python train.py --grayscale=true --conditioning="class" --norm="groupnorm" --scale_shift_norm=false --attention=false --upsampling="pixel_shuffle" --optimizer="soap" --learning_rate=0.0029 --adamw_lr_other_params=0.0013 --warmup_steps=760
Rows from block 2 of a small class-conditioned image flow-matching model, named by matrix and row number. Rows with one number belong to one channel. Each number is 500 + 40 x the weight over its row's rms, rounded and kept within 0 to 999. All counts start at 0. Numbers have three digits each.
Before each channel's rows are labels from the 100 images, of 14848 (inputs lightly noised), where the channel reaches its highest value: "responds to" is what is common among them; "peak on" is the class under the peak. Only what is clearly more common there than usual is listed. The data: small renderings of single solids in any pose. In brackets: how many of the 100.
# convs0: first 3x3 conv (model.mid.0.convs.0.weight, 96x96x3x3, each kernel summed), inputs 0-95
# convs1: second 3x3 conv (model.mid.0.convs.1.weight, 96x96x3x3, transposed, each kernel summed), outputs 0-95

responds to: cog (34); jack (31)
peak on: solid (99)
convs0.21:487530520448493515437514461535480407520519486512473494540486496556457485514505545516492495418494479464494446455526504533498501477435511457439574486569521348517489491480539466541431460540481479465490499476585440503455505457533547458469524442561509470533486515504485507486491500421506438434
convs1.21:505530506486516536533463485524520481476522481512549598481493531511493458501476499506493464510433461558549506549542517487492549502441504492517526494405456535540531489450494513503555525509505517645439474531434557467479425534460584536527503525510518448548506600488488489563442469557483471527

responds to: white (28)
peak on: solid (83)
convs0.24:491478477489475503424524540452508509517552503475462514469568488490522514473516472499457536507586450500494523454509505484579574521494543549477490506497519363520515493542449522464539509556475542427582549554529520520530578471515514488568498498563514523529528580494569566537461531553477494520
convs1.24:554531504527576451583509494509510465524452496518551461504479441506485490458533489579512485482481449499492494476514500509440527565527526522500547470483440576546500471517546536542448511474407470520444471469524466556505435490439523517431504530523557489489488409456477513519633497502499436502

responds to: white (28)
peak on: solid (79)
convs0.80:445486444383476482412499528530489564497598457483455523510481473571567536467534514498476529476508497518442544520496487506546493468490509510494510490486487443538530483561484520538584548478548525561475568445520500509551541526416509460412505500525489570510415447509486497495504483469498498548
convs1.80:509495517449542485606445500506490510502428498517508363476520507490473515466403539411538409495468465540527540472497520465489519535532537511506545516511472529477446452461501526484437415515441477402529510501504456556507513470567528525509517465540483461516489515508498555542514542482503450505

responds to: metallic (74)
peak on: solid (96)
convs0.31:558530561503522478448535508505527559533508525514502473422503504480475580575464505581554497479562492474480493577471488493490513511532530411497503398532547507463499458535464598437483535514534494495570512501498479535565440503522469492484448504495483462425467536518467488490412487519458430512
convs1.31:553460480477490474518484499538502484495489521544472455599472557517541446513514471566474483507437561449513440511486462534492485505429466523511413530427511546535480505564509492495535585483517435477575476476560441495494592514417508526507466530454440434515468433466488476497526486522452531479

responds to: plain (94)
peak on: solid (100)
convs0.11:495491519555493478493481490515498417531577545512507522533528495466497487443547477449492495493613485512462495469539511501484498489508459513503539538528442350527591494530571508511415471521517502504508467418494493464461511491527461503507510527549507479504428511444447494441471490434404469523
convs1.11:519445503473478511559525565531484501465462531475468434516491486474466525545525506558560449504439470525568528463532415528529599484470479575520476473525462551525486508478446489512550529411444500468532548504551416505519486502460492503465530512504437485458550499564497501539488519627503490475

responds to: light from: right (59); white (28)
peak on: solid (96)
convs0.91:511532532537500585415463542497481544516520548521512429540488550528578474478536508431443589476418520513481517517621539517502469471559457509541541498489455473517435407460474573485480525537477511480483463531538485529532490512437554529497526530481435476488489481522492535505507476473537542532
convs1.91:483475467499534544534507496495530425437444449468474527487520421499416446508439572421524411446524510526506551479412468489543526457482482501445446493524495443471484550503532502505446497529473541443550498498466481434523495448523507523534547447505497536502446494488498464585548578508471474466

responds to: spring (41); striped (37)
peak on: solid (82)
convs0.4:536521512483524441512522505422481511533488469489449437435487491508555478468485522463480532535520542530516527524536484481490461494592513521478479504520503328536498502487541605510477490537469509512512522517476504505505516649475564510486545489426484453482518522498498583556495475482511484502
convs1.4:502547538559509485519556485598420478438522481510541492507509510445441484525504412481518545494447446457499468527550538545520529548484520554543562554446437609505537471453487462487546544478481450453490455460433511458468492470519459539530502507561498492441472489526496464497513563547454479492

responds to: jack (39)
peak on: solid (96)
convs0.37:442458523543530475501558433493476407532458473516467515446505451535528529561572489505452530449546492532539482515607539479553475480462610509484505509426480465546490532463475506510525454482540499508532474549541466498497467515506559486498428560576452521459461437484441500564495480533493489500
convs1.37:543494463469501507454540633516533517476475445533554491456477515410530470460507568523507475520440495519431484481459529395478548494500557524499511527558520460500488481540545536480483541520457522557564516492522477516527432473471461490517490417432482497526542524457514509554561508559564533472

responds to: plain (90)
peak on: solid (100)
convs0.27:489501511448520508431518492494474412508522471450481505486467465435512486461539516501481562528634445534540542441473540527514499574496579542575506469520455429449460479476462495504560476438620511474451472540458497485474504485583516471504490472549496516551494522519536499522501528520538511499
convs1.27:459549540537527498590520561516496574560527525552513517442472489493499527496475422470455371478464445463442448531508517453525506496494517524514533526449454470512484507514505507514452539513377514589513543509575517555550558471479563506445509503477476471500530476501522546470489479508505468535

responds to: white (33)
peak on: solid (98)
convs0.42:505480508587530446423523516495506471475481442505504553444475494575554461494528492476496538472576455559467475513499494449476512457514603521518527537475485350572438493512533500523516496533475520531589523489520480495497563512581468463527539517529512473465492425530532529540507511505491468486
convs1.42:529559537494454533518528504563517508421512460481391457520485484390489472495482502485503420536553463524521477482550476482508517551596479509509486463430446492444552450455488522474481581514458448512463505428561535444559532513478487488479461489514518477499488589522502541529469450518532493522

responds to: glossy (76); sphere (48)
peak on: solid (100)
convs0.7:441454459536531500431458505479544496471488535496413506513481531495447519494570454390478490500484527507508472431470506542566549507464541501508542519523519652488506501515500422515538449459537452461461477470468460474562511481464485507507521470523484502533408401487495468484463473500488509475
convs1.7:488520505502525474495586492456487488501461462460514397513507476443491559416492504531507444507545468523485548468491475545526556511488531490493492457472453552527511535486486504487529437464472494518513491542473444474467422492672510529510527496538513480513575620497455504489470510488522468446

responds to: sphere (29)
peak on: solid (100)
convs0.95:522486465500529430377471437450550528505523487507456486486464510526475555519550451451479461466446514522506470565539540481436527553441545517533544494491476474481536536540519491554534495504515469480561472525527550486475596489461503527489467412447482575500515600496488431481495476468487519436
convs1.95:502529492575514520554439513510536433473455456528551505483504537475506472477487525502472472514421498534494468489456471564553534515423513538568538479508543560432475552464536577468504506522518369454490569511485463518485519568511486551500463527429521522534503507548538542527492460452478478415

responds to: jack (28)
peak on: solid (60)
convs0.52:454423441397434501507389489456457519452538488545539502509537468480554446543478502493509489450465471518534480479552509545488518493459550528491564443484529443502456476537461425562514492530482549415491505501576501476480441447540519482459473563485457462504497500481437476509549510500465552487
convs1.52:434553528486517593567462474477476448554482486548523576476496518459513538532523540483563484491561496519515517469581476461520519457484445487499488524489455541496516517457476536501439525496559488684427531488486508503485565459534510502518518471522545543473513510471491499450468481535531445496

responds to: plain (92); sphere (30)
peak on: solid (87)
convs0.73:485477474625470530430518503449499458470528504472526499486500486462504429464536510533481555519478505519481490286413568487472488500472496581530506503519480434503527472464511489453490454439494474490445484484469494476487514486489531504519500490446471508492554458523471484469473512470484463500
convs1.73:498490459570546505509589521490525528503535494547434585480467478503483529473517527559513475508641478504439464419470498476539455502473516598504547468478466567534448461499491535470456476475480484531450528487549495505492421497485530484480507506466547486467527492502520544456489478457525462613

responds to: spring (39)
peak on: solid (72)
convs0.69:477522500571451474531534521495465544474520509529529466527486483516518526481452570509466481461532466508513413546597489446483489480426528459500465483481524554513489491515465582420524511428492487593506565504479461537539590477543576500506484501535479462536534453558489596498505502526445532547
convs1.69:477495525533569449494505515552476432520539485489522582516482507488436484493451427461559445544466485441468557427500481493486497554532477483533527500435437523442512525464490487470441520486550565419509485500520500517530477460469450497441492484470497545423498526461484608551465493571445499445

responds to: white (29)
peak on: solid (93)
convs0.60:573473499507566474545517541524558485563517596557510449490497491497544477464446454442551540401573467508503506545457466497586435475439496504521513485497531466577473487549476498556482503494476567520457504522509487495517477526588472482542538496539558566502474503459568465466454538495500471509
convs1.60:486475475436518505463465507536459450512463457467497536507495484536433449524465551575479390567529495466500549428489458467417518498530462524419540514481502421484529548478533474518535439516444520519495449472457549497479522444430443527521515440511488460488504551534513534547487511423464541543

responds to: spring (25)
peak on: solid (98)
convs0.33:464469534580516515458491467555452460478453474482442452456549536450486442459501503494485536499494515481493527513539526498464504495424598465539475492457547544483425464452537489523565530525549555447412508534558478489426477497526543477436493467522460378508492501557493551482475500474531518498
convs1.33:555504495469507443489498540489496568471539604474545585507484595511450519523498505478525428460475518549573459491546536471495535472470560468488505531479527456483527514512481509577497474512506460529561498502527485473485444475573538545513510498639503538515507449502529495546560458578459497519

responds to: light from: left (90); glossy (63)
peak on: solid (97)
convs0.23:489428436624567468479439521482523533537472492462559548440525509561468432502490448489450415528477452503518478554477483525565501544500519542501462455482505537494500484449505476500524488534530532418508515507582529449599449511523470519538512513521472505485598469466511544510476483481493535501
convs1.23:529505478441507518496500505485502472462462539476453503499451500470553525450583480517510532462437566472434450492433536506380524498511531437505533526506592516546503518508466504503480517469539478491503484468481447538537503546370521487480473478496513497488530513500568412584469415542503466491

responds to: light from: behind the scene (54); striped (26)
peak on: solid (99)
convs0.68:458532539468556493532566525531478475496493487491574529483460588303436494438436553476486508507473513508461486529534497444522502453450504458521485479450480516492446495519458484430511525558553485505495550511503444505507545453510455444478498463472451494439517460485482524474512473482508481475
convs1.68:534443470543463473470504510493527523480497447471402339568467433463537556474555417431476561535506508498534515496575505505526482573487490524527486495489486543486488498472516456497440460469513507404519513455475526478495476485574522481519492490486515472479488504539508544491488538568515569520

responds to: pyramid (25)
peak on: solid (82)
convs0.48:514497532463484584537487525445444527482529545502537574455438490436495457464484544533464540568470453488482448521465495430485497486448536568534496530487536526498521465467473484459476422422507507462373523487469505495528495526508464564537462541478484537552475526557554496433462440493463524537
convs1.48:551520514465489514497502496484520495520509517517444431517486550520475541575438483497524416456505527479493508509432499514519535492574471574544469474530470503503498507499512434533509545501483562448574492521570463462542611578527497441451514468526445441553465481459462430491500544542534472415

responds to: metallic (69); sphere (32)
peak on: solid (96)
convs0.18:479495505542500509435495508503540531535584517480479558505491507566532430540575429502452509473531425521462487529506520466521521514489478477467560522465511362556531485510543459429500514494472506488503462479493386514533497498400455475528531476468524533411501455483455460495474503446497509464
convs1.18:464516497535494596575517514508467487466484460512529444522483496526527553414429528424530501477532478472480534488461477465485520460590488546489476457464499496562480501409515507504502553485482465425437574497478448475493557517570433450471477518475466461518464518503567494540466504582515430499

responds to: spring (36)
peak on: solid (79)
convs0.16:501528518524533444548481570516541542517492495494518498429466468495470578570452521479516523529575475529507442514433467415457467477435481527516459524522533517480495497495463460491522451467546495488358444494514463479448490537553590555530448529472508478489500414478451567465497505506500492504
convs1.16:557483484561515480514485541535466475552543472476491581564471529490547477474538477524545455510463537461523384470536546503442494534601558470526455513443553485511457548481514549547495461541480589536523552493540510505521496489535519461472467495430454508530526521559532487484554515580482521564

responds to: white (26)
peak on: solid (94)
convs0.58:582535499498515501461525470547575488556535524526491550493538506485486541482476462562503585418552422536530494466482501554549522486550495505454549517527494368511544474521473498493513524535541504515562473542534585460503500447514504459539500502507518603478440549552512531567517491489492458486
convs1.58:429503550510530488549484493452472463458375478539491437469441473559499432509454521536511435591540500503470518537518501521520455488488522545540524564613444572501480526501518541494538509495456474454495503477432452541489474518462479461506485506487482426453526517486513484476460552482454471424